{
  "encoder_arch": "resnet",
  "encoder_norm": "batchnorm",
  "loss": "mse",
  "adamw_lr_other_params": 0.0013
}
Rows from block 3 of the encoder, named by matrix and row number. Rows with one number belong to one channel. Each number is 128 + 32 x the weight over the matrix's rms, rounded and kept within 0 to 255. All counts start at 0. Numbers have three digits each.
# convs0: first 3x3 conv (encoder.blocks.3.convs.0.weight, 64x64x3x3), inputs 13-25, a 3x3 kernel for each
# convs1: second 3x3 conv (encoder.blocks.3.convs.1.weight, 64x64x3x3, transposed), outputs 13-25, a 3x3 kernel for each
convs0.7:180173132173208213167159146127138106146123043143137111152118139127106114136029158120131138108146127112129161108084133094140159125132166146130136121103135169137126139136168109143137116121110083130120128134131109111135138111181156106171103130136114126128158127137114152113124043063137087000148042052131111123142145153128154145129139111131099128151135122
convs1.7:100102127070064108128138138122132116145122130137127113122148139163167152114120106106119143184126118152113131117121123114089148087121140146138108176092058177075079107104137161121175097081158102124109108161109107128074127146119064080136112178125122127119095111208098126143133157135078096148134155135143116141142151169175240198140152151095076148116094190
convs0.8:157148157120203154139140109141125065138096123128104133157172189159010187122128106138098032111152128123141145145081092144139114145129129120180124129114111097103114124154122153136106122160158139151125114071126124129127083016118153185141155183156123082096145160135183150128126112104111067095096133129157161128159119137141168157156060142135091090122141116
convs1.8:114101115137101185105116116114109128113151152221190091124105140145199128072092095108117122123130119236126132110054120071152153145140146138126109127177157115122159104128107140094085101152116130141130133144168128076113133115127143141139071161104127107165140092078138138113149142145125156121126088122131145123126140155103147137141128129146110128099190071
convs0.9:142144122144068145137114116145106134156255073128146121119088116097141086077255078128150162136103234121127153136130139101164153111125082143091134086147113139115130110159114097077128092083121137083132123158078122172147122142167187050144119114132123125119150158090152115125111144159102039071129165165126108125120113098144149125136093121165154087109105137
convs1.9:105112136086123135122173140111117141199123108120099139131066134108072122159152144137161105132052114120155114107148089079041096126154066137123116132137111158138126162138166030183132156123149133096122111080094114137175161109136106198128150118157138121124132176111118085140112114138152131112135143113140170165097112147119102198134138110127163097165130117
convs0.10:138155155151068132122143147124155145148160180103163107121158136183074122069226053090144143111076112096122089119122102120158129119162083116153117178137128091121116101106121075100127102126081125159135118127135115157138043085132098124132108022161103111120159148116153140104171159135153255127120124151107117134149143125120120095113143141107089089136110135
convs1.10:158155123144113081128098140151131116107036079111118145140134167117186130125110098221105151146121113122135205125092113140095104149113101147127113143100113112097098121086117130163108104148141087121128106145123110128109156098118122114118118108104119108059145115105163141142133087145147108147125115143145108116126137146147123080126176144129118105094115172
convs0.11:137144150160181112144130146143126085175107069155113097156136128099138130141056138117127153137166254118095182123101145096144129145136160102128131072173161100124122130118146105000193142119100150110128130122136150103140129130123144238154126124110136094156103097175119113143115131124135011127119139104156132147075157081108141121144109118170043189123082102
convs1.11:156149091161142102165125108194176120175137145148071121164166117145229112130091161130104116096131136157092144095161100099109119125106117135110121107157183117155154138109115186140128109119115133152121125193093120125145166120128170097100141124164100098130115104097089128148086123132179139123127143123102139146073113163092090131141144106124117114141080105
convs0.12:121096147106142109100125140112102131127151170129203117138134159094131185130180060136130120131078136124151087133120120155137101126157100105104123139060171157134053117097129111123071103128097122132075116149158098145108158120125125120245132041185123164112152105175164108168133125119147166098122146111147120094140120143150132110146101150175066075163121092
convs1.12:114084139146122124124147138130110118119125126114113114124092137152101168125140110111128106192160129139135111152129081092142090081129105116131140088210147127095138155130146075143141128129134164148081173181141094121141121153138098157141117144122062064140113178173091147146130107114152152122146101130142136107093081157121091169128143125211187119106130116
convs0.13:124127128182150143111111138095142090170106130137119118069131140112143121170054155149127106044255132150122144131135125118069178136113140075163125158166117113149105115098117096110128101118138076121112129097121172136113125138124147064112148176092171146128078152119113150111161115097024042167143151091157139118135104128114105134150165124155120144129149120
convs1.13:124103087126082034079134170134139134101127097137115121093114113115091128110139111113137142125177182124144137108071065129157116126108123121132117123116028121168084136120167125000193136043147120117120123124133157114106100148134113079135101145132133136190108075214129101100134114089082084165100182163157127137141126114141138154123127110127108165140101143
convs0.14:117120088134068145107215108127136146169093091180107114137140135112112118084166138115144122126165113146079140145150125145163117138136131151122143130126132122143141133129108130198120151033144126123122119158110174179119102095141209165091203169079148146127127146139158152150126096127099122086147124122134130141164163143090211118118149115145075170118143129
convs1.14:151124124108147149139156128168163142098129141072106109116071141097167158137121116146236132161044118095115105135080144096162112109151138130161114115091098119156169118153096114202122112116103125194134148137162111175126088167138080199141131096091111129137102132138105131139127152105144092124139114124150093157114141127096103102089106099021156022133117119
convs0.15:110113131133111105120170123126145130184167130127113152129129135075102114136137139148102130137073131131114124130106126153110095138106113132126123047196135126111123124144146157044134143102133114116138069161127136103114147143121074028161121171133119129115197122132118115112101127120181000129128194121112106126163167131126158144099139133111049164134172130
convs1.15:140050065143153064134164169102093090148222118112062094106123140111104172107132108164115132149120128140176124105154135151144053135115075120162125124107134120180151145155110141000119129142149090130153123107153105131226110134146123000043118134121105130102134159108138144132114074127091175132128170144152162182151134202157155179121139120092118142086102187
convs0.16:118146138105179115131088114134156098124000124135136116144164138163081131166000185116124112124190061141109112117125145118152146144136139117118147133117145149147118132108116144204101122137132126150132142068124147094134101155115086255133124121104130116137150123142134130124127117118144182167135097108134154134153063141133092105119157145100024148125108104
convs1.16:156153117151147127116120154148100099002144138130178127118176127157053111108119114110075127066214132157141115166181139107094116130151175143121109151187174123118076115134106158095145076124107104168136077220191140098049058137096163114106097150117100150161090052161087121098141118131161132134102084145158118125132121123119138122103126147107160140122171141
convs0.17:112158114118102164141116092148169147133171144118127139068159083110121180070097042134132097124053164106139113111142159113110190125125125101120106151104099115136128108092130103043073095157148132127131135141120120157109195126148168126155081145121145151131143163106130118132116093071112117042103142167118106115128107148140134103161116062117062112128123159
convs1.17:122165151065118157119140141139160146073063105106065180173109191065062132177064198157123147121181098137120132128158161122115119079111108142135137119114160122118129142104110137177143139146109149098137102154113093095150141149114112133158112146136110129107138136132137134118083094141195172101161153092137170151124133128121153153125141149122191088143172049
convs0.18:091058120132206110132139125126126115163062122139137142118120115056250117140104134162097142109114150127107124108158116105161125119120130140062133183088128111125126122140150115181173140109136088121097064157107129121123128135134155124132124149146117112118117118118119119101127045137093255156134148123138119133191122123146127134130081126132080141132135126
convs1.18:135070139137045082137190049116097081140202076122242141141113109133125252142098129163141146139000093117081046137096099079068171139023087121118104132146130133136177144138115095015102150089123161150073130100214089134099124105142142141154138087099137084027127161157146170143107106129111051140144160119122136140106172105104090170116128131138162092124138143
convs0.19:130141127124137119123078141128135156100115018111149144144142157108116116148042198117125132131103000124120229101138140132118163111137154118105133122166129145100127139087111104179144118085122109131156136136142098076103103127124125002150140132097118145113117140125091079125117095118106232183105048055159151163155105091122112166103151132080152128124097118
convs1.19:143144136123163135107118129097089124121125125141143108140201136142118126103100138130158140123137124166176135108108139112090110144157162103117127140102140135139120140136113172112155116124144110142110119134182166176084145137116137236114098127114101153084155104092147139129139141142131149135099092133099071130159160220081148119121118114191183113122147117
convs0.20:140120130148147156116165125150196132104087082137111121119115170166245132093086137123144117102178091118143113167156119097140132167170129132193158131125135098106135118127112098131082128149125121168128157164106094092139125032121131240133148189097117101122110074104129138143138161200123183067104131125133152143116136172139140145096076163077189124118119128
convs1.20:126158162116139105116156148129139172179154088054017134094094148095172127100150139131135095200088138094090119117131172153129126145089112123132132152082179111169136126148123125162124171104131122137131143137129088177158141174145122022129150115130111115111128144167135126111108098141109120115130183117108113144092146115153132100143121120139162121150118146
convs0.21:138160131148167097177159117128104102086094128110130135146101139120255062151121114133160137081161153120121137097160121090136126098118134099090138091111174094124121111098153093160168123115107150156112109159124133124135135102199074056179123146113137080148127088186140134150129140170127164168139110126122114130128113055122138110127113194081153124148145132
convs1.21:105145138127104123105104093137137143160159157158143109102113152065170135130135136125130151122087140201091125121131143117164108112119132138112141080104164056136170113111150134165150113148144138113099092149113161151112149125103091145183078123132148144092150141170166112137132134129119154139144104131129137116132076165127108145131102139127178105083180069
convs0.22:129132118144161132146150107168186121180070169118112128121171119079138153186099094143135101142029131123137111116105103109138128187144117102115109225111147137117124126132127141049160160173114129182090125080104072149104176064115180124118111119128089082127149107106113146127132167098099160154102060135133172113116203138140124125133158074131059124139130137
convs1.22:161142156139151152171095125126145144142208114115082137136146095173095179119139114131173073168078156160170149124096093158077146150090128122114103138127149129175115119100136141226107088143118147129158144157107129173132118109186163095047155139105147111130143149133123120117131132112138105163152136133138125090125104099146114112114134122144130156131072183
convs0.23:118113152120205120108106131154187129164180175110119173104058155153077134087165132112139103096129169094110121108119118101096128120148128176108122136131116104100112112083100076023115122102128119162156089129144146148153186116122186146165167134126101118115081147107114126144164122111133075203121122125127129110142114092134135147131154204193132145197207172
convs1.23:122134149127120087128125137091129131114109128127109126153101158123109056116157124117126127078220122145141096124131120155119101142122145155143126135108103145094126087118111100202149149119130136140148140154142169097122129103126114144140108154107123132147132067156125140139109152130117136140134107092163117088121120124119126115113097116136167096080094149
convs0.24:097151091121162126099140128147045150158123137130134123161158112190016130065165090067104109163173146102142090156122124156162121149141130126145123147116118146123140105177114178129147115144128161124140152160117112157142218107135255106120121087150103137123188157132125149132120193135184146087124098163149144126073133142111102122162171130153155132127113141
convs1.24:109152117110141157163130127123105106157064161133187165155090149123179000164101150125093121075134141111104155099172106110122126109173188143135130121164123100112160114103121058236207077182182166112108116131103103178076167059087084175179120111178116128123147139181109123149101143141160161083125085057131148105135143117134152143138095118118120087145158026
convs0.25:116129109092000054095060095150119158144167196156128119084097099100111100090105065108125138094180217140108136156181151158183163137130124037068140024044096089095097124091118135060104147113118136160155087116134125150102129115132119074172132159130096099089108126066131101088133097121125139121128112133111120112092133146091136138109112113146162142134142115
convs1.25:064106092110130155140204222115108095110142125108117097146141125160132121143133145117152133080111150140161118119108092192190155187207135147147147168173157176185161158152148082168195122103167134104128116106093103156219115128131120175121142137144092125117156229168114154174147164119138149114119163102203238218241255253203231237117101141109105083163118102
convs0.26:104091110113042097141168141104158152149152207102147157118135129097056095143087138131173168135158157094147156111138129182205148111145141086122111108093120105074113147131123148165146142140133147125119132141119125126122113115109141143123137133166071155117069172122124109113088141154065169117132118152159141147161144144157148167073150142044148082133126143
convs1.26:160134128092075136138157128132148162120114133150129127153129155114149068145134158121110116127142078135097116117108113127175152138155155124147137128105138152121189146122131152142112170128143084076075074098082105119105146130134141147109145148116145142163144150025136181108147143153112106127137155106134103132159185211170175157116146140124169145114176123
convs0.27:131158147130122152143100169131096099142166166123136116127139122100099078101146095115098123102183181087127169144156137118186147082155153147177128133163110137134135124090104118180133117128133123142147151159142141174131177125111251086119138112099123140159172093126152099142136165126123057181112171117113131132129136123094132115129140137140044154117150155
convs1.27:109095158147061112161147142139125117135145134167136125133158163119185134125111118148106135033064155119134151128125116122119117127050100140129122117143149115189164135107142071110123122106128156061124121141171131144167137114103129146064142115123159120063180136151164186172115134144122000150119126141120143137104142142110089126099127106117129122142158132
convs0.28:125134079150164207136112107132160129134218099121124145104185098122113222062160079107125076116161105109107096141146140162129142122131148104164148126174147160139124120101161136140176120101123104151108138138131140096130114117244116140233116075099136145139127106104132136175125064128149052047117150130144149114121134148126131109145195024143196089111134174
convs1.28:140114172105117122168132109133147135184081156136093153162098178063042119158119143138134102198107089150103123107126137065134096136131091154143139158087106117101111114134125174120135162136117095101088111095128080118163115103136181099131181129134113115117188145181117114122112109138219123111112129122162136140124151145161136175111119130129108110174072116
convs0.29:123142106132123125130137129149124142100151123113117119160137112095099131009141111139158159139051195099132138095109146111118100115120110121081145067137147110095122146146116111070154129173126129154097116168128111127119104049168250149136129133167110124111142129132133116116098096114186133090073117151143125112119162123133106135170156087160115103125099155
convs1.29:126134076152143173105149143112103149114152094112084083165096094172123138094202123148104189152158155150069159118076082139044074108085113079117126115117176128159117149109126162053118178102079158140120133114114165145080109135090175135045125174128137103062129153100097094081091160107091129130093177119096176127120102076095136106113144105143122152126141096
convs0.30:106050079138165140142085100141141132148141082115122136154156133128000185132110160110156097132098117129116135127140148138080148121126112113164131127111125139122119125211141139184179128128147108175113151051118115144123118128108134101122109132120107105128128127115129130127107099094135132113139133112122133145105162143156133134137104148166125126124141127
convs1.30:128124133113052115157145084124117136171139134164208120104116088147222140105174077139160137073095166077081173125095111051161204085040148123133123121127140098155150118111152124079143128053136118086135128154182077135131143143148140172095129123118134084079145120000154159092133121117068083148082131146107099121082110160103140093107122118140172138137255157
convs0.31:162163125128100156134159168123108189123039147144121081171124112134091148133148090121141134136115173132142112104133126152180191179175177176116187175116146118120158134116086161165063146136081127113147139128158110140129128079037147142109163160119095094125119134089107107119108107103105140094078079082131151128141101163137134128136128102117166142160129156
convs1.31:129156115064063115133157128160129137108128125114132143146120135136210140150122128149159097186144124158136142114109119070144148078118107101096122099087126129131130108093109155150131080111136114081088110151125119146099122113126123110130142136115105126134155149120136121161146131131133100131202140140146133185153114189124146173111121140099123091159119109
convs0.32:129155155108095134102147109160128120115060175138120125108109134119142113219180056126093130117125149150122116133158130125221161114143104156160114110157139144138109108090128136093146134066125124128153123142160126129161160180095097124146157147139091119131154103142124132134127173113178038148167051153108125123141127112127116125122106152087123172141097131
convs1.32:176078101177084149113167188106124110122145126125134146157069088165090101118159178147121123120152132122125148124116087121064147120087102111120132082206009130161139164130143149004111145153126124068064111087065149114135135123141135183124114127143145145179158102183114103119117175078147005129092141099121201106104132117144135117102112086098159235128105172
convs0.33:152139125143152098122136128145080125127108104100116135093146123148121092102035144130118116136116107123136108131173127114111143119146112102075150090149126126143121112165141117077068090137115160146133103099111121110158149216128106095129108104096162093142138166144134141147124072113139064179116089076128147111128126103162142131132086174132128131128115116
convs1.33:159119145109050096161107126108124149118119084176145156114144154126255152140088119141121148080108142183168144149153174102107089046063081132103110082141157045145129129095128122077122098156132137137164127145157088101135104140113147112138135091108133096149121158216131071164143129152145212135209114139148143151152129144150132210116139112144134110092120133
convs0.34:183137123123139152173138144126070106129056081129108098173082136077226165177142082138101116128101254132138153099138138102126154100120146159092142106098135111110142121120176081148188096134140132081149104103132126092143106201141115112165066124123126116172149073161121145150122228109139181097137089137136091133144074144132093099093151154073115104168144139
convs1.34:104129096120138138091145088155134153129184113143160083140103126031117182133131099133132149125121123161108120105162114045097142093142064124136128088097133130051111133088138081130146097126151151119133116153139087156123160143128094170106126077112107130171110188148111140110136123150144106140108113145133173091128117104120117112107100084140157069155149084
convs0.35:131106089131121127122136107104081183107073120129122121129103106115255098118097114134118157142172121115117105128113108135093130119131160184068094151164082120132113111143097117187127127106140158092129096133087115116121111177107176034044115097096139152115151127168138133130125193123114129212134128138154107153113130079130129131092136120103086159138139133
convs1.35:140142138145173157151097174128123126135168135118121109145131113157137090119112134137124121088091106128130117129131154135120124124103130126109114145082129106169128100127107168129118061170119138137164123139110110157192109139142202091134132075181112103113112080130138124158124119130095084122159135101141138107127199081107112095110126133154119127161075104
convs0.36:133145131116028137124112135121116129179154094139136138147134116122187130059095129127119136133087116108141118103130137131125124139132122123125130230130123139115128136154127111200158128161139121139098143181093093137131095097139221176114102093143131119131115135122136142137109096117097050107105129129115123129147096130156084134161126105168099142116095141
convs1.36:091196163111177142161114127132131114136000136145167115090181170113132124165093123095135117177058133144182138126141170130107166142175136128146129135104237123088134119129171096075149124130144096107123090089244111160021128125100071199231141112106129123111117122076122106138164129136134230127147098141110160124133169107143133153111110138119133029143167040
convs0.37:134169156166084153107233161134137118121170124134130111111144136119206132102072146134147146132113079116152137149108152141125125113102140127142138150015150120151138126109120137127129147110112133107106130159109117066120147163125147255177123179119131138118110016149114136120140154127145057043137129139126107128103119095117143107129150121130040071151153129
convs1.37:063095160118144076123076079114127101081129091113136113113125159137095159132106133090106148017118143135149132131153135125094156104088116120105136088204208111096111177162136171221138132138137084124121130092154165121062134173133119123113113117127133127114109137105106144104130151131164202126128075126107129103162108139117123109131096088199135105139131123
convs0.38:153124145137151143166138130159107098166100116134141120139103123124067127135217091114119134113190175120115134136133119111108164123122155109064179131075144132171139127169182092120124127075114155163149095087152156173137175221123117185097129115096117163140148115143114099130109080098102083059140202163161162131075138132120161122113197149090145092137149150
convs1.38:109082117104137121141166136110079103159205143124120124161109117145128157119192159134132145107128119144106086085109135087087092113144087148132113148165113139110116164145153093124177091119138137096094105149137112138092160173142151134121124075113123124110159149218143125169104114117155106152149159149145185153141088106180125174155131120129106163103071135
convs0.39:108124114138136144139177209107125095140105011113135124135137129115148188083029231102105078138135101129108200129095098125143105118087084148117113143068116099133106098130133109097117103152202147095127135037094139126122134163139163205116152173126123125120182103140161108120116144135133138168100216161126126124101092132173145157136168116137077158138200151
convs1.39:045126118137137147118165167127137161255125134172109166084189147104106114128128160092118130199125146149120160121133103146160104122150135141124089117164119101173078082127156133222099162133148124125096153194091135166124148082124091130106145074109109116144103177130137112099081112104135117148093132123168102140147118119189146160181112132119043125136014140
convs0.40:156136132123074153136149141132107101134238096137135116134105144092235104116203172140151125158103084144124139127166113128084076120129125125090134094255103109133148116140168126152044128139127140107119103231129117090118132214196141000122152088133126133128132041099119108105124174196126107092119156129125092106130146130123116150110111117141133068125120123
convs1.40:119098157126191136090066117173126117085041123104124117153101136175171109107088129132111136113218126192090139139096133144126121134049149133135153162027143110169164114100134220031138115164157138130114107099119136147086122179085176132108089076115112143113116168138104202148145135134196148120092105116161121122155180141097129127126133139139116091113131154
convs0.41:113141117135117191122157077121128141131147200129137116107164125156076164121149005145132133145196148136157200142118103142125103118107086125156100129119146122128112143129123124175130127129255124159148119120084134117165146113113159027144126202185149140116138148109127117148149106119130175049124112143143118146142074153125170053140136144133085114128120141
convs1.41:181131145136114144161185146153119118170125131089153146166155120104092112128149113093104125172099117127162129166161080124092115127132103105133101093177127149138122038110133106107153105144131056150098149120118097117147086093118092118138132160138102129078130160150116098133126097113188122115169171121152193114100138094131095144087122143107173143114163138
convs0.42:119145112137075142110096124123144132150077062150149140127148115152030141049017194117156114124078094094171164125108126151148097142144125103122124184117131104128136129118106100224135097151148122124152151073131119140116096099113194255096098177106141129129137155123148089096118075120090121146088199093137148157159087156164109126145164139116100158115155145
convs1.42:170150156119181126132094160126146139056141151107166124086093206092196188161098094089144139047149090132115113183103146156153072127153178117134163139118138136151181121181126163152121098128124083083107138171210127152033052159114140118197095151094114169154115097200121147127125068131113240130150063130163102142158102118119147109089090121094126006062147112
convs0.43:139107119123084088119143160139126151124148142130132109097121149130016159155191099125182122148121092125139138125089140122171142118133132105142102123134157125173169115113108118146129132122075096142104129071128097165129176155095122126069105102147119131117131119168143141119137065057135169058135131148130119105091131115099100092112113148119132064118136123
convs1.43:070116092182144114130154133119124131182130130075130108087109135128160132137166087124125126169083115089162111127092129162040173144119157137127132089126148134128142118125134135124137138146128138156132121143197117154081170098147090112145131198106094107097106138111127125133147096126115110100158129128094148124142114161108085079147122133123165122118161145
convs0.44:146155132133127160135128127122113116145041140113117125115144126169114128000203107118112098123170125092191119124131133164168109168118125137183133197133121144148124128097078111166101100150089125114130175099117116149134163143121255060114184078127162135105152113141125107153119130136106124174048085127126153127081104113141099134129127138142133157095110171
convs1.44:132088145148170082134125109139122143148255086124072126132144137139110161111125117124134130144082168123126146123165132142206100163114098139111105110091166121194141117172111147103085146127143129109084111202155155132202117168130138142000144126111135180084144178126138148127150080094130140124117144166085148160126128181116117120126177109148113072159098142
convs0.45:117095099109069143148169156134099153122171131139111102111104099126061145114221111166123160139163179146162135152157156124113120125122113144162159116131135112147129141130097122092172131102113085100147118126146122141095198047131108000161133191200129120147092078114118112126148115108113116071113164170093130090124203115131160146140092056114157135143131149
convs1.45:131164140121173182140166121105120124099145156178194099098138130177069132132132096086103125128181136126176114145124128154170122108158132126142134158126153109130181111163151124146140109124128121074125137192141138203107058097095168255139129190094116123113137190176119105100147136123143144139117070132154115106135105107090101120110138126153120116157153091
convs0.46:125127112102211098103147098143098122103089112130105108112105131119083162142127104111183160144081057130122125174113159164087117156163097116157116211080131114105117143139129152134108129184119089086127132076129123118124163139108202087034164059088141156104081111119125142116122145120130161150145105143149132122155141120146115149145117134127032110149148140
convs1.46:126127146131153152141102095108098096097179126140159139109176101124168165129132137132134105214044116098112115128124164140110140153089121128148106128199186131139147123073124169149134089128116084102118102175207111187024131138123101208145137107131125165122113174105119124149133141127143142118143110145078108106119101153123121086106100102105190092117169087
convs0.47:116115170129095136120112133152132089177132128097177135096110119148096132160126116130113174122069125148103123106168146083160154074123140103171131064080145132098127129170130154065187102128142140123145157111117138128120147249105023148118074105139123125134140077147159152125136180087148059173157123134128083116130133101111110123114115156130050157111112117
convs1.47:112148142099143129142061124157108109128119112116070112126110127119215104129110129110130119181108135096152111099096153119129096149114128127127117080111188136138133132129127141139129142120143129116070105081099130149131130147138112143184164068117104123100145174128160111158130135156097162114150092103151136166150172132139126167118129104108157076185133122
convs0.48:138182131129009122101129134129133134112136152141152121181127135085017129113135129094156141106194123107133139114114141152142129122112140151090126170060142130130139108063098089247111108093129104138133179103137134111126136099136182243137104086131137169132117141143164155142100108133091255121113155144143142109196089109103106097140195108107201141118126161
convs1.48:172131151122086091134142078117137144136072124095125120134144115105142119128126139134138144150108157156126142114145121128060078098136092120108135110131071151121096138157142118000131160095127127153180091143141089203113126146168121073150126144179100092089127101007157135087130093134080087130108143164166126097126117199131111111138143171138127185124154137
convs0.49:123137144146169130121110122135123070146088079124121100142128130091171176167198130122123124148132165118130142161073136155126137148120121134118129119178138113118128133138148128085154121139128134075097130157104096124102067088123144202118131119199102095106135072141129149110129144119141255100122084129138137128133198107134110157132095130163191133128103128
convs1.49:143121146111173116121064137186175129070097105175127180129125116088131125158096143129106112108127133095129166125101128073136137136092157115096132105116119106111138127123131147157142108194124174162183149087214149162120094184124151055078132050162113127108107136129124180152127093126183107142114124109123124122112121119112115141117163145098114090105049142
convs0.50:151169131090085094096162116177098203115145131126126135240216070074035118090076121143124156141079095128128136115230135111167119131136121120132130124089140109112126126112117132191124136108117135100111122161156133163147110125085212185114151160137141085138167131156147141124063098119129099156107094112102143122159181167130129142140167157161105136124116137
convs1.50:179183172152106165139076090140094132132110144098110102134144104102156094143074090111105090133209115134178112103137081094127050101127101140142152109147127083154173131142108091160137096154151128121151136120109143157104145111112125144148135144148113153177142131145144168162118163111135069127164088126135117165117110187110099161125109120088110096129139137
convs0.51:092170128152130093140100165124154135123154122131151113137115154128120182122126175108158122140128021108112123129123130136114086134153122140157113127155072154225108120143102109184019132159028105135120142111127122144148129202193154173089152059089100118094120162124132108143121089169126101000135136004090104126138132131165079094135146193135087074145151091
convs1.51:136131122154158133097107147115142085082072102091072121108096106109164094108147137182140136169142119103124138117072096173140146122161128131091136138090109149098114183108126186116138124080122092096137120105119124162109137134109114112098080099137116118132140126137125122139137129113160098120109148114077108091121105148139161141150112120183150131083095131
convs0.52:134079142126138101137108119118094086131136092127150135149066145139203080145206133101120108114128125132115120120177112142126141129135137160087132127129120120124125130123167126155116121126125116094134117171129135138146071255142089197100135101131109127124117082127131138107133185163146137159135149120146131145140115090122115156113052186125174131113120112
convs1.52:090113134182147128134175149122122133146136140094164095093104117197000130144206082106125091185109129091217116132123117147125147127162157146152145133127129133130132124160120150083127151129154095101109098094145136158099106076141115175076129209101134137129096153162077132149133123112104106124091064149124158140148120116121082073138128117080113175142203104
convs0.53:140109105100159109110146180162124140139206116134165145133123123030185153112097131145137140132149089132109075118105095146161129112143160171124115084115125136101124137151123132006146158114117121131110063174074127148114241162110255039074193094104114155125141164118129133140057142118127031112138136115152122151079148123128135142120117163167102098109102119
convs1.53:130106111132156103123106138112108150144123130123117111090107157091099154118125096140131136139216148106156167138073122136091085162116131143128114115091144126105107149114124138147107119119102126144135127080188107122148120157115129138076116130078136145142107122166101108119141119126112148160134094154140098115109068132118116093129127153149155161120088166
convs0.54:117152135143161136127150147116177128119053120115127104161156143179155147125058202142170169149136106140157160122125094135134090131109135122149134134121121112129146155109124112095105127132136136108110124120127101099123043066130075068144113177096097099130116132126105118122131049108120215186134118086117119141162142108154129136108127125112047136143147114
convs1.54:104140116156103121168196138104105161181188147101052162146099135117099111130162198145149109117134130144176128098137095084065082136086112119120131118165168113147136134122161134193114154153119132087161149112194115122182176071131081194132131136150112121142154092157135090131099134118167098110100190106103158124121115121088145135159120113088102097134085067
convs0.55:134128137132120106134135134140118145136255068134110147136113129095198100109190077115131118123100128111134069110132147133145119129130196142134115116147147118106138113112125150123121123092098124107106120085166155107127153135133180134108150128183120121125144120112105124134111187159115010000122163139104114116123171119131109116145127141156169095091108127
convs1.55:103089150124087145135149130088123134191095159109094132150114101127091121130134131144154086209153130104129102052084088138123101090163140122148134158065084094150119134161121013151120131135123108174124113122103125155165145101149110253152126108111118145131099119170125104121128150096127110091119130121126148154110121140141143120134129128171115097134094092
convs0.56:100122111121150123103122106110127149164153153141120114076108128232094090189243062108140163075156113125085126169146162115178166112140144129115125149118115138119140134120141120255118110067121100134153139101122160126138165127133083139148151145115132116126110102124142119144162061167086000088154091160136119141126123129126175094136073139109172068123106124
convs1.56:152044125125100093169132197120169152119091109122049174207055111183051070133163183151184154143170183079079153110134058115153059087130087099126136087126000083221081125129149095058175108085132161101095126079098113124135146131132171075115155127146142106167156009226157072109082158123195000180116191107138162133084116089168164143138127107127035144178016156
convs0.57:139171124144077159157125139138132148113141148119143127102098102101027107093113109116145116101128090108096135125116121099208169118099117153157098101115088131081125108082097063080151073073122138125140134078142130110137135132128121128154124110151102112100144203098137122135131111116119149185127086109106119118112119136142141128134123089133212101119115112
convs1.57:128172139125125135142113085159115147102163120164172120132155137098204129113109106104154126010079131158116123132158170123105163166087135160116097144102172130111133150197156042066142169136153131123155127207126126128082136136136097085134130119113140103114145126037166155173137130133107165132106095154132102103159092110105120104116147151170167136177179133
convs0.58:118086122135171135118115144139115115146091156131156200110063112186159119052017108093158132113198176104200161151132135120138111144190164128128106136106175110109098139102133100163135076153168101123134121090116108104090100149132116189067121170143114120150167183199121131167115115138118154107069125146124114119198185164153157127118081141150180189105099088
convs1.58:073061114097099102112106136117126130115125130122100148100172157104116105129104113088133090080065086136118133118139122127131089094091118150148129142230160113194128103135119055131131155131135152141128113103121137088081146143139161117123150117144105123109097108126115087114110083154139155132133177148176165162203212188144177172142159136131163100120106109
convs0.59:136120129097146110120166151136105103141142103161201145127101120070218091169085146132121118122086075139120161125167138131217143140074173157141113142081118143126110101124134139165134122181091154130095114071106151147077098168144163149137171143122102099117143112113134114104115206163163021092140000058139136134088099104106137150133125154126139084154088115
convs1.59:065124106142070149108155100132065155141068178121143100140026133168139176120171109114136159227110193125131125132154065121157097111111119133111094099043058084163188033162140039133122153158124128058093100116151149135127154020141144165150124153140161062247121021111156105167150124139178076123090091140116163130120082162117125140117085088135000131151140147
convs0.60:145139128126155071133134097111128094092084149113120123143099105109176051152076211148135116122090230130133112135157135098126113130105130158095143120041087103138128096108134097143148107118095151126151127135151115146132092182081108145026093133181153106135119186106143160102139155083137192081122116149156148119122104080141125204125129138107139244164126144
convs1.60:115157091113131101115223123099118125121105127099144112069099119051145161133184098148114134091170137161166130138134135077089154080110141096138135175102161159089105164114134079162143196110132099088144090117104103156081140163096148128125160137117116110111087213111074140117118108128074114140179095136132134125152096131115182149133119127125197146058187114
convs0.61:116130145132184204131140151179166085150124121151149139150160134104243111133170145148101099097140105101115128113074086125144113158122144151128155137137144110108134141131142126103131133148125158139113136169129114120144074083121162221130132136156140114081146141056139129134147197255111134140132127133149188165130173125125136140105175115119148113150155127
convs1.61:108094122106175105122089109118135142114110132091157108145104152145070129152173135148141145166127133000096132119114131091102178081070117119135135125121107103141132139128112112137121055066108106129113168193161103134170132133140134192139147180132125124130110077088116099067121131131129121138027099120104100088084094115114095084132134133162155154144033111
convs0.62:093156105124178126135121118125091138139131140134146134095212132123195121138144119154129184160180203146147134115087128160104131121127114233043112136145115134119120161008163191096118162147154105110116114117099118135126129070126124149136142141118097162119077191130115094117173153161155104140114146115120122116171065135144151127119082089143097139108108126
convs1.62:149154101136078158156152115124108114147114115124202071124118108080138154118135133135128127129120150101014078101141121112137166123156098111111100132137130132103117128124117125077117071220121108138141154146122121211100135122138089152153131103148115146136135095030146180076130107123140115126089149131092082115115177079134147188136108118121168162108210047
convs0.63:111141112111159128119114143094201137139109161138130110097147094141232107105076144120108064148108120119108110136145138130140145132134126081079097133148131125143140116204108158053120099140122130147130165133140104127142162094153179080150090107104166074117158111139133131132183000053156161162116114124136132108112099118152120125133244119144103140135129139
convs1.63:152108123099069105124033101129133118084104135124159171093156149128100092151117121124145140154148138142130149112110134145130087155107067121097104124146133105116002149129134151154119060105116146152162145138162145114107094113125152109139137159128123134139113100177112000199129122121139172122154006117150158167115185114132113126113116138173144113125091144